A small contrastive image-text model, trained from scratch.
Training: muon at rate 0.017, 9200 steps, batches of 256.
Data: trained on simulated telescope pictures of galaxies, 97500 training examples, 24.2 epochs.
Rows from block 12 of the image encoder of a small contrastive image-text model, named by matrix and row number. Rows with one number belong to one channel. Each number is 128 + 24 x the weight over its row's rms, rounded and kept within 0 to 255. All counts start at 0. Numbers have three digits each.
After each channel's rows are labels from the 100 images, of 14848, where the channel reaches its highest value: "strongest on" is what is common among them. Only what is clearly more common there than usual is listed. The data: simulated telescope pictures of galaxies. In brackets: how many of the 100.
# conv1: bottleneck pointwise conv (encoder.blocks.13.conv1.weight, 64x160x1x1), inputs 0-159
# conv2: growth 3x3 conv (encoder.blocks.13.conv2.weight, 16x64x3x3, transposed), outputs 0-15, a 3x3 kernel for each

conv1.60:158137117098150126128173087160100100109148078112132133098190140132106088154128093141116097133105118124140123116100122141124095125115089139123153125123160121130118149130120144166103102096121097086120135146114102123115152126135154127092135129160072111092153138161158154122108130125152143139148148084130113148164098117134127134168136121081143143166131102109116141135159129175121125099103117162157143118145088110152111101158134092149112193162158146143174126129080106150151115156142116
conv2.60:045108117098132083109099109141124126132152096077121124074148114149178127125132109147125138125096145129139118091129119128125114114144135096079129068096108118129127180145114170174123150105133119133116137151129118111101140145131128142129161146113095096162109121163096131142132114125142133114121116128102125121093131141126121120105125138105134176137159163114145128115126156098143142130101144120123141087136165075081077078109104092124134
strongest on: tilted (68); two-armed spiral (66); winding: anticlockwise outward (54); winding: clockwise outward (44)

conv1.61:107159130140124100162107108126117123157148164116121113125111127128115152133113089150173110133127141107144140154156089208127125120127106134183133140156131126150132123152106154161116113151139138142163106107102136110140138147135124133135127153159149142124106120122117112141110137127153151143150107130123082125099169097152157085135086136146158106166082075059120148096139109126116164107119203125113124137101141138110137129095132121084122146110095136101126161121069132116100081129162127
conv2.61:131174136168161152112123105115138134150109121119135122134130124109115110129132121164109074161147137095132148109127136128093128162147131121116157153132120130156121093121153083088166155142160096157155122136120142159121137119110186126108166158121064082143078147148089145135093081169109152149112156141107157111052141109140165144135136152108122113118136113151150122144135113112119087154175147127125118160127106136115098129125138114137102
strongest on: flattened elliptical (98)

conv1.24:124140118138142147156073164129085142139116120125131143085126152129119173157110127123119153118135107133115165170104152133126164126107128129135123150133088136190125149122122148103114113100069126095139121101124159121104137112119121128127149150034147117127119087101167118110107111133141134138151091158128075113130179138168105123111132122114128144133117111124110125100170084181164140132122135126162106090103115145169142148109169139114136129126141167171128143115086132108084130126136134
conv2.24:168131151139136121163139132112133128084120100121150155117068142079080100131124106143088097152135093084109099113103131129108096125087132122140143117154130106157145144125133144104126131200154092107096099118126125120106147124103183165133105172148097099100124111101100118140139116113142119144140108139109134136123114140112113140138164181139108140086093083151143087114146094093106105127176137124129095152128134138131121157137133130139167
strongest on: many-armed spiral (79); winding: anticlockwise outward (57); tilted (43); winding: clockwise outward (43)

conv1.34:111144158096095114135168133117123149122144170146142123107107105122145157108178120140109164103135101130142100154138108127103122123144100134133142126114118125103080127139110119145121122094136115138112123086112121148129131121144148148113101116152104100117115106135096122166151134106108132162138099112139148100201112145136119152134127101113113132152211111130102165167160096157123132125184110126127138125101125058149141106089155117123186175114139114177095099110110146140145081146151131
conv2.34:103126105115113109147139125146104136126139145095100132085098119077097074151151106107146133102149152110085099128132113105150109107156190100099104114103117154146186112116154142149114142144159146096117157117126121109133115138105111117137103105124172136171120084153083105145152142087159105067111122097113078121117113129160159121162131117145141121178140115144130142105128110118130122133114168120074102116145149102106113124129125139145144
strongest on: flattened elliptical (65)

conv1.52:136095117115170143117097137142170119143159119132133140134128152131151143153104114120129114114175149147163116137119119116124130116094103102100109115124192131137133129140118132120124122126120146113145156110150132197097114133113141128098119126128130132152149132114159138155088153138087137128076115095138101154192130146099068135208098152163082084119140142160155112130130146137081127110125120147131157109142121181085118111097121128095160089162121124112114092140115144108148132128149096
conv2.52:113138169117122110126120109110133138103110089094096135153117118142130186105132187140116139142099137132111141164117123112105114098148143111118104083108097119111132175128122140122113118100089078154163108116133114103102119130116111102165122113155165138127123125109153119131109142133137135128094103117057138138130119137141125112118080092140150126180177184086076131162138136165151131127095131160137124158144136100140190109113134136141134
strongest on: winding: anticlockwise outward (76); many-armed spiral (65); tilted (45)

conv1.57:123151093076159139101121141147140110130111084147117125125143084141148157124124135117116135164137146128141152145198148129144161130099138135118129167167147118123151102136118182165162097132158122120115077114134095118111119156141107145110147074146132087149101103145114105134123109099164136124121152091106114170075140126103099147112109149126128185170103096158119088121141101130144102113177143079091118138142121128138101095117126145074135130117161112135140114153138135100113127153137118
conv2.57:114174127121143138137133163158153091142156151159147165151177130144140139173135134126114106166145124148162144153112094126141103112141120157118148175138145134098102119116117106124142128148122070051119091115127164136129167170113139133152150127124095130090143126086158084110130109113155139173153135157129124130133103129094154142103113114112106134136135122115101157129141159169119131120117115119154125117159126184178183152144145102133130
strongest on: two-armed spiral (95); winding: anticlockwise outward (79); tilted (59)

conv1.0:096105160129115178145186174129110130130148111125120140118130125128125121146167136126116125168118133153148131138135172111127167124146138122111082136137133147104158174149130126102128124137148156180124096139095146129116170148126106112140147120089101118096133095152153137137130131123148123113080122123193124092124135132103104149091154140112077110077097148125132141108135119108104120097075119135140153151145118168098169110114095171086129153105069109124086127127110106138157168128128108
conv2.0:136128098123188123190180175112123091105127134155163147116120159134135145127131158140126131106115097125150127191162105198114087131118106115141127160194186148137173097119134154130143124098099117110119110108125137136140157142145143148157126177179101105103146106086124133128141090130165129116131114129123126112140095121116124161147154114123144128112134098137099131105099119119155136145122123121145132106116117115115125134095104105099089
strongest on: bright star with spikes (100)

conv1.53:109143175150148137150112123159095126104135102133085127144139124165104093130133145127141126127130142108127092133122157161156138065078145137143111133115129132105113129134119133106109125110160141110121127129125127130122142143133150125111137099150137122115108119129148108127112162137137132115110156092144107134151128159138121088136084119149114156177078137075146101161148160183107107143101178151100142076135146130079126181144166125133067153129091139107114162162175074151148151118111111
conv2.53:063106091117137129142118108150124114133144104130109102090104104127127132135131119097119135119098146177157142148127111173113092165155159131093109086116148104117183150198186132104159074116138113153135119120130109085133127104139120119118137117085115148116118134131105124158100144137097142150122109099139117105095123139123132135155111141099105153113140147166153119121122098114108125169148127157146131152147098076080075130114098112139121
strongest on: flattened elliptical (83)

conv1.30:098135102110106114179152140123143160138127161122122121128104092122118121142121115104124136141163155093113126082131128126114094161136123133119106130130089143109130153140131131114148128106106163114180122126123107153124128135129115156117130149097108138167148134082116156098126099150129139115142136145102118130202097142151081136165172128066142131129138092124128090089143132122121143129163116226155127112108118112149089158158132130166137116105144090110109116093120122181167139145116158
conv2.30:108147144119148167136117139089119133097129125104124145172124132084137153129144121126130119124135137144116133154141139168114132132128089125111106158130095115137164125082094082089067088059081114125117113128126068093140149105085114093150125099131113102120111122118122110123160149150127152106118087152132124123094097123114130118144105137140151137151171153088122103109120125134120072119127160121092160111141142114126143130096116061114098
strongest on: winding: anticlockwise outward (72); barred spiral (67)

conv1.33:143134150126122091129126116100132153118149133166140119098108110134143127148128112135156141111117138132116131104101163186102129141146156166161141132141066133151115148165112149182126082118128154093213124130124131135101140122137130136141139120133151149162126129119099131118185112144175115147108111100129116113130118079109107135143101127115100127070128119142144136104113138102134125069093072153167165126146165137088120107120089140128120089115156139113124134135119147105140130155124065
conv2.33:102129138122169151115135138064131109095055129101100159164136179160097139221120113143185137123116128121113143140148162180131112132121125115143133122142128137128117115103115114139098088136104121105148126118115135141123107103110120121099132121091122127121106131160092132119156138118132141146130115110140103107094116112090103100104125151076139135097172109147126100129104161158159107077141136128132162114118116114121111124117122074109107
strongest on: winding: anticlockwise outward (58); barred spiral (53); irregular (35)

conv1.49:141117132113162158111145126125193106156105145138074114114118113139077148128150174151101147090124121122136118152129135097114113127129156134118126140141126110094104115138129114170117127120155154123143096135089149103100141133150101133139159091130130140146148120140125101115107155109133137128100161176109152117136086191097122161086159122177126124131160080168126111162106100130134117135148039114140110095130096127092112109172113141158126153125106098164131126140146126155108157117128137
conv2.49:135113115141145101127141088127108105119139150105109125130128150097123157149131126077127106114134109095149160144091123117103120112122155097135180101143122091173146144145157088096130053130128112134122146125114162166128105161139097104143067125124196118097126135094157114115156109133141105095149151139137096140134126142127131136109121121168106135132139122105103120129136125174155134037139155098131148114122173086121116122142129131109142
strongest on: bright star with spikes (100)

conv1.2:173147137120123122124126134167086121085161131137128140139146117146106087109128127132124138127129143122130117132120115109126110111109091134127146120134121204104117144135130116143123120147128149154109114117117130132096126123144140106135145124113120121127126130120149144133119161148184131116102120143059144174179088147095111150146123060145131171188156133109082176164137127186135134096092142185119098113148137149130106133117173134095119115107129115055171103121127128116121101146112141
conv2.2:096110101072129081122100070135135148146122148129102134102122135115135125133102129113146110104059146139115135145133069154144140144110115087110087085130138108134149168163078168133106111123137100114089099135119110112084128144124091118135094102138127127126139092114116148123153151106150154084119109114082125082144134135140121131102141108140133129159159170127145102129123137112129149082093102135122138129161149093093125096096106123114097
strongest on: two-armed spiral (62); winding: anticlockwise outward (59); winding: clockwise outward (38); barred spiral (34)

conv1.5:088117116113160135101119132129186144109099126144160112121165136113148133117117116126123121129121123153118108174161127103130144094123123131112126141113153123133151143111131156121120120123087112091106166110158094160139105126109137139130113065098210134143112134170164067168166087130104133113116104126133158132120135126120090148168152161132125117134130173132115141127142140121138131173133159072070168162129150146112121134141104164118138080127113133094141101118081131129111149159110110
conv2.5:158141112149135116105124135137124165083106141118127135153128155144124174168134143108121142135137105142113128111117141112076092116109143145157147121122118147108071139107141158145094114145111141181206135151162124096152112113143096130174106161152143146138118123141152136172087138126093148136097126143149129129136130114129126118151136119149140159149158160093103147120140172157149105133110120165118107179164083136171177117130132169154150
strongest on: lensed arc (73); barred spiral (26)

conv1.59:119100128144121190113129128134127160124124149123075128116102129121140170164133177161106148144126150127130087145112102127123119121142099134125107088106137120094118117107147128110116161124125145123160129125137134161083123139111127136139114091158111142132156156113145117116132102128149121143080112116128141128137160096108119147142132154160098149133124106105115104068185158189120093106111190112121110121123123137115126141125145096091105164119156094212127121141095204120118130133106142
conv2.59:122138122131147149101119129137150126112155116118090116120106099142106092135121095176105086123132141072088106140099135106144114106159139135143135146153145089136164137113163157106140105150154124113145158119128115126133133104102153169153116124105130180146119130150098132149141073131139091105137148063122077186130146164154155152164115152133130090165130116136126116124098110119148094106132160112091092136137113124115112120095111151181161
strongest on: winding: anticlockwise outward (32); barred spiral (31)

conv1.46:089116107121120171092151118103105152131141111121158160158140121154126112117118137138111101135106123151101123121159125141113142141146155151134118137107118128101168144123115112141138129130102084087096139164160111133124129148153149133161149115150164131140144125113082115124208161138147136127123128095051133133116141097122165142078108125102180142144133100099096158088112108112128110184138134077160146139143059126132161102127117105081119133112141141106127099136142116127106157093137114
conv2.46:129129140141139119106108127163109127112123130152117115125168166187108120172171115115147136143158125142094129115146148097107105091081145131146130154115145121171074117094137137138122160151084103148132123126187097126126129105117115101120134157165128112142144081149120150150142125142109121122136144102177163136154136086161100113167145137130128148095126138115112161122140186142164146146124108128060095109109142187133152152134137121124132
strongest on: lensed arc (88)

conv1.47:108162139112117112146126116114112134145128112135150151150111177129099128142144115107155128137106138145153119108134114114113137145139163162118101135129116116173108130122106129112128122099154121138101156143117106141159175154124128143133151138131167158145124145155148130162078127133144159096152125115158121083099158128148168078142140138147125118121079113123122172146145079150101139141115098038100094120118095112103138085116153140073142121119125133090176121102126139140096098126140052
conv2.47:164169142139150120170130145152127145143134116143142110137131145117145158124172136162155145098120122130140160116098114125128112137145123172152144160206102168156143069106107071135129088138132075098092100096088114151117137160151162134128139125161143154121103108116124137143082135141136102123128134123147136135144140162132091131119117112113135111126162092131132149118109167101142181188143136167143133139138115109112149156163164128118129
strongest on: bright star with spikes (100)

conv1.27:108158125097149151111127128164125143154096109105102119119095091150126145111110130112134127129168128095117118132156121104120112146131146143147156133149117083109092095121094138147135121108180121102144121118137112168107126132134142148137098099138110108105125141137148103139119149140174124133119078096141127148135131099144129122112106138150125172158097121103213160111106128071139163102113140103123145143103118134157082169156113134174093141071186175108123152134116094132132153139170112
conv2.27:108105090134126133176134106163136100117126101075080095157147145152165167127109117071121193119103149097137112138125121140100102106143087128165130089151159131094150113088149123146132136131149154110115151127075140171159131165107156080107115131129087126144136137169117108125132129135092112150125105169131115145132120114166135118130142117124132151145136148172165086122131106126109107163129145131099100133109146146121109113109132141123080
strongest on: tilted (43); lensed arc (35); winding: anticlockwise outward (31); many-armed spiral (25)

conv1.8:116121126118112107138108120102111142114100130120122108141150099132109129118120128088140122130123111169153145095131101129140151130086122107114100127116131112136172141126129152121134114143110107139129127132155130124140152125113151128116113121116104126142113121103119124098122109100133129099182218103112183089138133100171126123133178163116153132129138135151153153151117144083162144139118151152134194133129137129182091125120064121123143155109170135168175122177090070163120124111177101
conv2.8:135123173142156135122119155148125119096104117115082135146141132120105096119094110125123126129124120111145119127154141141098124130131110082099142091122141074116124121119112158114089152141107151141130145154140106158139120134134095116109078094099167106150140140146150115145119159149129139124161106097154156123150124090117142106138148161122133162099100135105176203119133167041070110137108156124109131115137167118143152105125170101136141
strongest on: many-armed spiral (95); winding: anticlockwise outward (94)

conv1.15:128125096126143145139156108162104139098132124111104106155133116159104107130146126128106114120103147135147160110106143138147120115103142146122124122115121115112078124139132164133114106112144113125124145135095133112134156121130108145123129114132154108120133098105105144130101106095147120124124102124106096146139164171150094089161085152146099106147109139128122170107107146104109151132068144167129140110148130229116106135108178119095161188130126152124211091114144081150142123169157128
conv2.15:100130122128113117098094075148112103099097110124105123104129125089144139129118119141127127144144172153144129150137130124110081166121141108171115088146160089172144135135170155183142158153153133142116123127111151124093106144142122152118097119123079136184074130147108139136129150097122143119111118077118156112131125130147139142108110111118127135085143133157182153168136110102136149173130177156126142142111121086101100100105095115100111
strongest on: merging pair (56); lensed arc (29)

conv1.63:122104122116135158122121146124142140167154127105115126143149122143102113112133124130180128091156145168104136143136157137109120119120123127098122139135157159102164117115117160104141171082123152139148208117155111184132111141125121121151151085094141140106171171097131133171157117132139116103101103131119155166152102127084121158142139091111113147134094157107111114084139143158109140115120071120148128129131151112093101163140140105098135112093118082090095113111130101098113104168162125
conv2.63:099126135138125121118114122152117147086114091153096103149130139161147154160116140127123150155109132150097139116132111115140123112132118079114124097105093140082090157121091175141101128088078120162137105123136112114116118101164100107178122142144101134147117145153165165132124161138091130158133136152101128137121147104156102130097087072133153130141179150071083159153109118123164114146102108160143126156147147134140169103133154112102116
strongest on: barred spiral (98); tilted (82); small (63); winding: clockwise outward (52)

conv1.28:082158143110169161153160117108124156119128104112093101140142093126134150133148142115152097100136123146158099150138139156137141106123126139106098123147079163108135126160124169182145113107131112176130124136112113119137142143149133168111110129162107142126152101107129132132137103104140137101128122165144112107100148117114128119165158118150102095096065168074132177150097109112106103161135146087162136121114097145125134136105140104123112106151103128080171165106072137112153119164106154
conv2.28:129148132127112111100104141128152165152121128120144137128112119109110113134138118101117056161187122125142147141112151142109120147140145155136115095090117174114133069141180102124158123148158157165125167146129145112075114108132153090131149140168115151111136157114117132098099173158099124132122113097114123122110108110185164119106124091106133106111132138151140140153130125128121073191159124128130139142106115086122109115089110096100113
strongest on: edge-on disc (42); barred spiral (32); flattened elliptical (26)

conv1.20:150102096139116116150119159132064126127131131159126128100158128128116139139130119142110142144124114129124132143072129089136175138137107110138111146144090110175114130132079135162130145126148130102123087129108162105141124090151098132112146168132097127148158140094124134139104169115111112130110114113151135133095150100119165132111182081150136157085106157147127132107130110172155089122163201103143140136100176105122097154104122113086132111155129141095155113126141174124156171098145124
conv2.20:146114136089131118139166146134093121082159116125165133129102103082116097112104128097098117112120107084151172146134119164136093112086136112117155132126154112144163163153162139094114151116128096141141091120121136146132114105067146147096118186116109155149121111132124115084115129099177097141141129123155170117123110127118111150138150190149108142094077118155142116158138133159096120110163165113122152118139129094129089132148126129143150
strongest on: bright star with spikes (62); many-armed spiral (52); winding: anticlockwise outward (37)

conv1.16:156135141117144133171145130125127151138115127123119124121122104121121100151120149134113104123163132100138093113121147149126113112111108111126111108138159134122179138126134130112115144123139176123154112145123128143151114121126121113170155138153170136112081107121100100156098119140139104155112114112122190120113145118153171126157120150136161104130173105031184116154169132110074103122156126109168134078122105136118094101172135164139152113102114095114059131092137128159138145141146106
conv2.16:101141124139140098125125103090146123150134137134123081165149137121150167112131143106079131128141144117107133166094141130115142136186154083113102093089120138161173100126142103110121107092119130136118136118105099168151144147138124143139097114105154162164087102152102135155138124115129108085150109080092102161114139193142146131140130085127126139175116115132106123086126124099110107133136121151094073147167126132138156093132169114133130
strongest on: flattened elliptical (79)

conv1.55:133130156134108104092106120098144140117120111089137117142127108090120103126105157142107119113104143122130107122129117101128137125157119155133126124163139162139123145098163089134145138114088121100175134118095139111129113159106133184131123142100150119142143155165140093125133124102121142113073129144135119108129153125122097095128102155155056121153145159173121133122133142157115144209085122101128151079108099153125123161119184097117101147143162122096138129196156118147114096117146159
conv2.55:136134078165162157094096147154157163162139177148184173126123125107109092152096152147170088098159165139162141121127139124132141122140159148120085113140130117156121176137111128126139139095092158153095117122126076101109115114107152141149126135150180136099134139116121109126113158121172111161124123119150118117126131157114129148127133086137099111130136159154142144148128098130111105133156132152141108159134087110098149088084114134156096
strongest on: edge-on disc (60); barred spiral (40)

conv1.36:099132186119165134145084093141137093107095112163107122102102107155144163139161092125119124147141125149129132119133130188136111112121135145152167142149103126082143145141140120100131122128174134135161129130111104090112124122127144137118128123169147128116122104140086114167129133123123119136174183186144063110112094172133162108104106127099110105130111123153134147076113100121128162114141161087145168115136153133135142148117095112145159112090107090144138143124070121153117106126115111
conv2.36:143137097170149126156110155121112089159155116169125150150139150124107155147128134176137119175124108110177161095102105107132155115134127101115146102127124142147144076084157083115167118152169077135109151113126166161111140142110138145141111130128142152082109132115104128115107104142144109134149171126095109118104122096145171125155122116086136147129086102152147159150098122134092122127168151113155197145143128146151115131129115104134132
strongest on: flattened elliptical (58); edge-on disc (31)

conv1.42:113118113103146166168148155122117125149151091120161150119103166158111153148146114145119115128132118111141117164106170119128080106139110139145121103113117109134161160130127134090107130121155126126115145136130138138128095132133144117119161141111135146100145156121112107120209123126112114109102116112187119130131102133118094146109094160120109140136130129170135169141115094125145198123105114128146128079184142142106122171146080112097152093125119112112129057085118089147163086150134116
conv2.42:143119144134134111157134092129137131133088115185101106114128128195148156150181146145135168106104102150137147113122140159149098118129097139148121157150142137173111156134156131125097133077115132175134093156126091092128079114124155150087175180158126120121106090161106118120124128117108144120111102130136146138118130118125127094176127094138110160109150116131121116117134139152172172096105115151156111079111102138108126150144099104125135
strongest on: barred spiral (62); winding: clockwise outward (48); tilted (46)

conv1.18:116158117108115144121134100118087165122116106159080123109126106173102105121174115143111143129106095127134119101114130104142135090126144152121137125127141112114115125136101195131144098159147127119159113114147106124120164142105121144130148110129149127152153135132141102123168101134153125129167088112131121143145180169132098073202116111160101120090134123162147100168137153115100167106101162157151103110106107136094122073126181120130097159137137109142140142137139089086131140134140090
conv2.18:121121118091093123127134109155139095085131143078097097113121127086154156148113115099140207080131158131122125146131135174141139156124152132158126101121157091148162119124157126179148110118141153142116135151130103124145130101146166116140164103105113121170121100122139122133124145119107169119101099075112119116118143123106093108101117126093130122125147176153168096102144122131142162147097137139085138091091108092104117089112131103136142
strongest on: winding: anticlockwise outward (91); two-armed spiral (74)

conv1.17:190122106140155152158151127169149136132184122166151134100144133142126116119124136138110122147162109142109146105104116142153148142100107134113132130084115125116140149118095131139152089147136144069074080104114121099093096125133143142128171129143133127139137087095132119138099166091097124143101125113157114116147113138116105160152118149143098168159115153124169134098127137136103120147119099173172100182109196117098093111138122137116117135138122076106140123132143120071111121125146133
conv2.17:111110130133150123119138162093111129091114129174143083164168164142118146111156160126133144120091149104158135145165135160112117152155134111106114085108152090139116214172136173136112131087091105112151079122136109097138117149122177144118188168139131118113118110085133093076148159116161119134117143108104151112133088141144132134125114123135114140123150146174103098119162149117149142138145152121125125122116119117123144124121139119114106
strongest on: winding: anticlockwise outward (65); barred spiral (48); two-armed spiral (32)

conv1.12:190141145116091105154131133166144066141112117120139152135128154124175149149123131111140116169117126117141136134091120134162147130109140127140109139105151133096134136127143091110142187112121097134140132154115160111115113125146139135149164113143111147146166128133130114127113116093115147120139134122109083131099119114110109137107141162100129121124122074171100082104108109089084157137144053105128106118106147073099096096135138139109154171164110165132122136143157182164129160141152153
conv2.12:105110119106140149104140141135097120147135103144172109123129077153104112114096116129114130107109174088155159154105134129149127082145164135131122125136142085131156177144122131123123138116137120109154138102118175129142111151149138143140139135094211138107178101116159112100116125128172096173162168161118145145094127128098136134089147105077112158118118126125060157142113151164130150114121122089124135143143172125113144139110128123136125
strongest on: flattened elliptical (46); round elliptical (30)

conv1.19:164126126150110132103151144102120153114116148129132118120120106120153121115132144142131138115107115151117123123113154126128161128127122146100111136131135144140126119130086041127124158148150171151135101122110145105137119137141098124098142201101115122155117147129109130136096126104146117138142181149109128117193133121148122211190137141122122084120117127153150130115136130104138082131127090153162104193090135100141133150119096105123103077143139155166123085102124139155103160133095118
conv2.19:130134178161151162134156168085076086097116125100166100149115113098114112102121154105095093120103128110138147170164134188126140173138141115084132117124154076124185114106128141118123154146147102116127104117122109101136126118076118133121094130119141153090134119105120121112144126110203130108099121095122138123127092171147132149109116143077119135150107087162124109129112124120130139104117143120114135147101125102112124098128152112124110
strongest on: bright star with spikes (99)

conv1.23:156130139108139123109136165121116116101143112103140133130138121139164155128100120142101100133164116115128149144131142152117131150114099131118099122126100129190108116144114128131131123140170139148122134171118145131095124129162141122073106096143182111149150164123145150132134092128135129115124137090127179106105129131124148117170177127110107122124051114179101079179120070168118136084164109153140156075137151121142122087121168135119157119155141131153097107148146135110083097129130110
conv2.23:131131138121108139121121129139123130154148134140162160102098129102130145103126120094144126130109114161140104119109127127108138090101109131129165089162112121124153177165130108119104107071127157156148132121149149143108111130103143124152124175140131113077162128117152135120120115125136136168161137170123174109118123100080082137145148167147098153124105112111106188145115164150130183074148109083142158135136162113153141161162115167167123
strongest on: flattened elliptical (54); barred spiral (27)